config.toml
hop_length = 160
win_length = 512
method = "simmim"
activation = "relu"
patch_size = [8, 8]
adamw_lr_other_params = 0.001
gradient_noise = 0.1
Rows from block 4 of a small masked spectrogram model, named by matrix and row number. Rows with one number belong to one neuron. Each number is 50 + 12 x the weight over its row's rms, rounded and kept within 0 to 99. All counts start at 0. After the name is the row's rms in percent of the matrix's.
After each neuron's rows are labels from the 100 clips, of 14976, where the neuron reaches its highest value: "lies over" is the class under the peak; "band" is the frequency band that holds the peak. Only what is clearly more common there than usual is listed. The data: short pieces for a synthesised band: melody, chords, bass and drums.
# fc1: MLP up (model.blocks.4.mlp.fc1.weight, 576x192), inputs 0-191
# fc2: MLP down (model.blocks.4.mlp.fc2.weight, 192x576, transposed), outputs 0-191

fc1.60 106:63 55 47 38 71 53 50 55 64 43 41 45 54 31 38 53 49 27 36 27 64 33 55 52 54 14 55 37 57 68 37 45 63 75 38 49 48 45 66 37 23 49 44 44 63 48 48 34 46 52 40 32 41 27 57 62 46 53 50 68 39 44 40 45 57 51 50 48 57 52 58 44 44 51 46 55 52 60 42 52 34 42 82 42 45 53 64 72 42 43 69 71 47 54 47 55 48 50 37 54 63 34 48 39 64 56 61 48 43 36 42 41 35 51 37 62 31 44 73 67 60 50 68 51 47 62 32 47 49 57 50 38 62 57 59 49 55 51 50 60 57 58 37 62 62 40 71 38 58 47 51 44 41 57 41 58 40 60 35 62 32 34 50 46 73 73 76 72 56 46 45 60 53 61 75 68 51 52 46 53 44 46 40 53 17 34 41 58 58 67 81 58
fc2.60 101:41 48 47 52 59 47 64 61 41 44 55 43 32 48 76 73 56 60 78 45 58 52 51 47 49 50 67 51 67 44 51 38 52 36 44 43 54 38 53 69 47 67 46 51 70 58 49 44 38 41 60 47 55 43 65 61 48 45 38 53 21 65 75 31 39 60 42 62 55 73 57 31 69 58 45 59 29 36 31 52 39 46 37 62 58 45 57 58 43 49 50 49 57 44 43 51 76 40 57 43 51 53 53 57 37 31 12 80 29 48 23 58 50 62 42 60 64 56 65 59 17 42 59 45 51 38 69 53 66 59 65 38 45 64 79 60 39 63 67 40 35 65 40 65 55 54 51 38 32 46 54 44 58 63 47 38 49 49 52 74 54 50 54 59 52 58 49 53 57 40 37 40 61 56 61 54 48 34 59 46 54 56 44 50 47 51 42 22 40 40 41 43
lies over: no chord
band: 0 to 250 Hz

fc1.569 096:49 48 48 46 54 60 59 42 66 54 41 36 53 34 50 50 49 52 29 38 52 44 45 37 62 39 19 67 46 52 36 52 23 38 70 45 43 54 40 48 45 58 35 45 56 41 45 59 65 39 71 56 29 13 64 57 51 33 57 63 41 65 60 40 46 54 53 52 39 67 54 36 58 37 63 60 67 60 58 43 64 33 63 44 16 52 67 67 63 38 36 41 47 39 54 53 44 30 79 44 53 64 37 52 60 51 49 55 43 42 48 48 17 48 47 67 64 52 36 58 47 47 53 41 39 58 34 66 54 57 52 54 70 73 47 38 56 57 48 49 63 28 54 46 70 33 60 78 62 49 55 51 68 47 39 45 71 62 52 39 57 38 50 49 72 49 62 52 57 45 48 34 51 57 52 45 34 42 59 64 49 46 52 19 53 39 47 49 27 49 35 42
fc2.569 094:66 57 68 48 36 52 75 60 62 45 40 60 42 34 40 47 54 51 62 47 41 61 61 57 61 77 60 47 55 59 59 44 54 55 48 50 67 59 53 37 70 40 35 54 51 70 41 43 52 73 63 47 36 43 62 56 52 53 51 35 37 56 31 63 41 43 52 71 61 64 54 65 66 53 35 29 60 49 53 57 47 61 63 63 63 56 43 45 56 61 57 48 42 52 43 44 42 49 52 59 63 61 26 54 56 53 38 52 48 33 62 62 60 12 56 59 72 57 29 36 36 38 33 56 71 53 49 63 49 32 42 50 46 59 58 34 73 40 49 43 44 73 61 55 39 36 28 47 56 64 55 66 52 64 58 40 45 59 63 68 58 62 43 46 44 51 34 53 64 48 71 60 57 33 34 52 63 57 67 49 45 50 42 54 22 51 75 58 69 24 44 78
lies over: no chord
band: 4000 to 8000 Hz

fc1.139 084:48 58 54 47 54 43 51 47 46 41 64 30 43 45 57 21 55 49 61 69 55 46 58 30 39 30 48 34 66 52 58 42 53 65 56 59 35 45 40 55 45 53 58 69 42 39 75 68 27 31 50 39 33 48 73 59 61 54 50 38 66 52 62 41 55 50 52 51 43 54 65 28 63 63 37 34 24 37 61 69 51 39 34 41 47 78 29 64 40 58 36 54 51 48 58 63 37 57 71 27 56 38 45 46 48 51 48 56 55 52 51 46 51 43 39 56 43 37 41 48 40 57 49 32 50 41 56 49 49 45 62 33 25 44 53 64 61 44 20 29 52 76 56 64 39 37 43 45 42 70 59 41 32 40 59 34 33 51 72 57 57 34 57 56 65 46 34 42 45 34 40 60 37 36 52 22 55 42 56 50 47 42 23 41 67 58 51 51 62 42 50 65
fc2.139 091:64 49 52 52 53 39 61 45 43 43 56 87 37 53 30 59 61 54 46 44 42 41 49 63 61 36 56 61 46 74 50 47 52 60 51 60 63 63 69 58 57 55 49 36 57 49 40 57 46 56 53 27 27 45 47 24 60 42 46 70 66 59 37 47 56 41 43 51 72 47 36 62 18 48 42 50 51 36 36 23 34 51 44 39 57 54 74 48 43 43 52 48 49 31 62 52 54 30 55 41 41 60 51 74 46 60 18 41 54 67 45 44 36 41 45 36 46 53 67 42 26 40 52 54 58 37 41 61 68 40 33 28 41 62 59 36 51 53 51 64 48 50 49 31 61 48 71 44 54 32 72 60 45 52 41 52 75 41 72 42 60 37 39 51 68 66 75 36 45 59 55 40 49 44 56 58 58 55 44 45 52 36 44 33 50 40 40 56 38 58 46 78
lies over: no chord
band: 0 to 250 Hz

fc1.190 111:41 49 46 26 42 54 50 39 64 41 45 42 42 54 48 49 56 57 51 52 43 29 45 43 43 53 50 44 62 65 56 16 44 33 50 63 52 48 43 70 24 53 43 30 55 69 45 62 52 48 61 75 61 58 40 71 58 58 68 67 67 40 57 22 61 52 50 46 47 44 50 42 36 53 43 44 31 55 31 43 60 38 54 87 63 40 52 46 42 58 61 54 37 28 40 44 53 47 53 62 55 60 52 69 54 58 36 53 43 60 69 36 38 55 29 56 29 44 39 62 56 57 36 38 42 46 56 45 48 44 69 67 43 70 59 57 45 48 49 39 45 50 56 43 57 73 49 62 80 51 36 35 16 45 32 30 51 50 66 55 52 46 40 49 37 56 24 54 32 58 56 68 45 51 41 65 46 30 36 30 51 50 46 36 59 42 59 50 58 52 77 58
fc2.190 098:39 52 43 30 73 54 30 49 44 18 42 62 62 54 18 45 49 35 49 61 43 41 65 55 72 50 55 34 44 60 51 41 62 48 42 35 50 35 64 36 48 38 41 59 49 60 56 42 42 34 60 23 77 60 49 47 47 52 48 69 66 64 51 28 51 48 65 47 76 59 46 62 55 57 59 59 61 62 44 54 61 49 70 38 49 60 41 70 37 43 51 33 32 39 73 52 28 48 52 48 49 69 35 36 46 51 58 49 31 58 27 50 44 63 53 48 71 58 38 63 63 28 61 50 39 37 58 42 40 25 65 33 42 43 50 55 54 68 25 60 33 42 67 43 64 35 57 43 56 59 36 54 57 51 64 56 40 42 45 31 52 46 63 45 52 50 57 53 23 51 50 59 57 58 53 51 35 54 63 37 50 51 57 58 40 30 57 46 34 55 27 60
lies over: no chord
band: 0 to 250 Hz

fc1.386 104:31 35 41 42 38 49 54 53 49 52 45 57 42 53 41 36 57 54 27 44 39 63 61 60 56 45 43 63 54 55 59 35 57 47 33 49 24 59 53 49 21 46 53 39 55 81 57 35 33 44 47 49 36 50 42 67 74 57 60 51 65 64 40 43 33 52 54 44 58 50 60 46 57 46 45 60 42 23 59 61 48 60 55 51 36 50 72 58 38 62 37 60 60 49 58 58 53 22 50 46 79 33 33 25 69 37 47 56 42 55 55 31 43 53 40 49 55 32 26 41 56 33 66 60 46 45 35 53 84 24 38 59 46 54 49 57 36 55 31 63 49 38 63 49 53 52 77 35 36 62 43 56 54 58 48 50 61 40 42 78 66 56 41 56 45 79 46 53 34 63 39 50 52 53 26 50 38 51 34 41 54 50 42 55 59 43 69 57 31 40 53 59
fc2.386 100:38 76 56 54 41 21 50 44 60 38 61 43 45 33 61 44 58 63 20 39 55 56 48 46 27 51 42 55 51 36 79 59 35 47 43 53 43 44 45 43 53 48 44 52 48 41 43 41 65 50 62 39 56 43 39 42 58 37 38 50 44 60 53 56 64 14 46 50 55 57 72 54 69 38 70 41 83 45 43 45 57 46 53 37 51 55 65 26 52 49 48 43 53 45 44 49 25 31 71 44 63 49 59 62 63 56 49 44 37 38 43 70 53 74 41 53 71 59 73 41 40 65 58 72 35 61 63 47 59 67 42 41 65 50 56 61 55 56 58 58 42 40 44 50 39 51 51 65 43 70 46 55 64 45 43 61 62 69 39 37 62 36 34 59 55 56 43 67 45 71 34 43 57 36 24 49 47 49 60 33 42 54 57 44 48 58 34 36 72 56 42 27
lies over: no chord
band: 0 to 250 Hz

fc1.198 119:66 64 53 64 51 54 54 48 43 41 48 51 49 50 63 57 39 52 46 46 34 28 58 53 36 51 49 46 38 65 40 32 49 30 64 35 45 47 35 66 58 41 52 62 43 55 44 33 34 39 62 29 52 48 54 56 38 48 48 56 44 33 56 50 52 46 59 42 60 65 67 54 51 53 66 31 53 50 46 58 65 47 29 43 37 40 64 39 73 38 43 49 44 54 37 63 48 68 65 54 40 73 79 43 50 42 54 52 68 34 64 48 47 54 45 49 53 45 25 54 17 25 63 48 77 50 66 47 47 53 40 34 43 31 60 47 65 81 48 67 55 53 42 58 59 56 38 69 17 62 53 55 58 50 52 44 48 62 59 58 61 72 52 71 49 53 45 43 57 38 46 41 31 58 57 32 80 52 68 21 64 51 33 49 67 44 38 36 39 46 41 56
fc2.198 123:47 44 39 57 42 45 59 53 51 38 65 70 64 51 48 45 51 63 56 41 47 39 56 48 25 62 68 47 46 46 27 52 51 47 44 56 47 28 47 56 41 42 53 41 48 63 48 62 42 06 38 52 59 34 43 53 39 52 54 61 30 67 51 43 57 33 57 51 53 46 53 44 42 52 62 36 48 56 42 48 57 46 49 48 57 58 53 58 67 57 51 65 46 69 41 32 41 59 70 76 42 76 66 46 53 68 46 28 46 42 44 47 53 57 41 21 56 64 30 69 24 50 63 65 62 69 59 50 47 43 56 46 62 58 49 61 38 50 25 56 51 58 29 41 71 49 53 46 40 57 55 54 54 50 46 64 15 56 82 60 51 52 43 59 28 64 42 74 55 42 62 50 64 48 64 28 56 45 48 42 59 50 48 41 57 38 77 24 52 63 55 63
lies over: D# major chord
band: 500 to 1000 Hz

fc1.221 110:53 69 49 57 82 49 41 60 59 51 45 45 55 60 29 44 35 37 47 37 30 64 35 63 50 39 68 33 67 66 36 28 54 33 43 45 46 63 61 59 43 58 38 56 50 37 56 55 36 52 52 53 48 43 64 43 37 73 49 48 77 64 68 34 61 66 68 40 47 42 48 52 62 53 53 43 57 29 49 72 61 31 36 63 34 44 54 47 54 58 46 48 37 67 45 28 65 45 38 66 54 45 41 69 60 55 43 30 31 33 51 59 71 54 46 58 74 48 29 63 72 57 33 30 41 49 56 60 66 47 35 47 37 57 58 47 51 52 46 60 42 51 39 50 36 61 41 46 38 47 39 44 72 49 68 46 27 41 50 46 47 61 59 56 46 49 60 59 61 75 44 69 76 26 36 56 74 48 35 54 55 56 51 61 48 59 47 62 46 49 60 63
fc2.221 106:48 41 53 61 20 46 36 62 20 46 33 41 50 41 49 49 54 57 41 41 52 28 36 48 52 35 50 73 43 31 46 52 45 23 54 47 64 31 69 46 54 62 50 64 43 27 39 72 48 33 33 44 64 47 35 47 57 62 27 46 61 54 41 45 48 55 38 67 61 59 70 39 71 61 41 63 55 42 53 51 45 74 55 59 52 43 71 61 36 54 44 52 51 69 55 57 45 53 60 38 53 51 32 55 36 46 41 45 62 59 58 44 36 53 44 54 59 57 37 54 51 61 68 50 45 40 52 67 80 60 40 48 43 36 55 57 54 51 49 64 61 62 68 41 59 66 67 41 43 58 52 43 53 46 47 36 47 47 53 59 56 34 51 37 34 68 31 69 40 24 72 30 62 36 48 51 13 46 56 45 44 45 41 48 50 71 69 75 43 49 40 65
lies over: B minor chord
band: 0 to 250 Hz

fc1.167 103:45 56 79 59 42 26 58 65 58 44 56 65 51 43 44 59 34 46 59 32 52 70 52 56 58 25 36 78 36 44 37 28 59 22 43 52 49 54 48 43 40 33 48 36 40 77 49 52 46 61 77 64 29 33 70 59 46 51 43 30 56 37 59 33 46 49 52 43 65 42 58 32 70 50 42 63 64 52 69 59 71 45 59 43 61 42 42 53 58 53 66 57 55 55 50 49 53 43 58 46 68 44 54 62 50 55 50 39 49 59 40 54 48 33 65 63 32 62 42 54 37 33 51 43 36 60 45 49 48 52 63 56 62 52 42 48 46 50 46 59 33 60 29 50 26 42 30 51 41 48 51 60 59 37 34 42 39 31 64 67 70 69 75 42 54 49 50 49 55 61 72 39 68 54 57 60 71 56 36 44 52 47 39 38 31 60 46 45 61 48 52 83
fc2.167 085:51 51 57 36 64 54 50 57 34 52 60 47 27 55 54 33 69 69 42 59 48 56 41 45 27 47 40 71 47 77 57 63 42 60 29 39 39 41 56 37 44 54 63 35 55 50 36 49 60 53 54 44 66 61 47 48 43 55 42 49 40 68 44 42 35 59 49 52 61 71 84 94 62 39 62 29 56 46 56 53 41 59 27 58 65 49 49 43 66 50 48 54 65 44 52 70 48 41 64 54 36 53 41 28 55 54 59 54 54 56 41 48 48 54 44 62 69 41 78 38 60 59 33 53 49 59 39 52 29 50 62 52 55 64 64 66 41 55 30 35 45 35 54 30 42 78 70 38 38 33 46 43 59 37 59 57 57 68 28 44 42 51 23 33 47 29 33 47 62 50 59 41 39 43 45 48 45 39 54 56 53 66 59 64 70 42 43 48 52 54 56 52
lies over: no chord
band: 0 to 250 Hz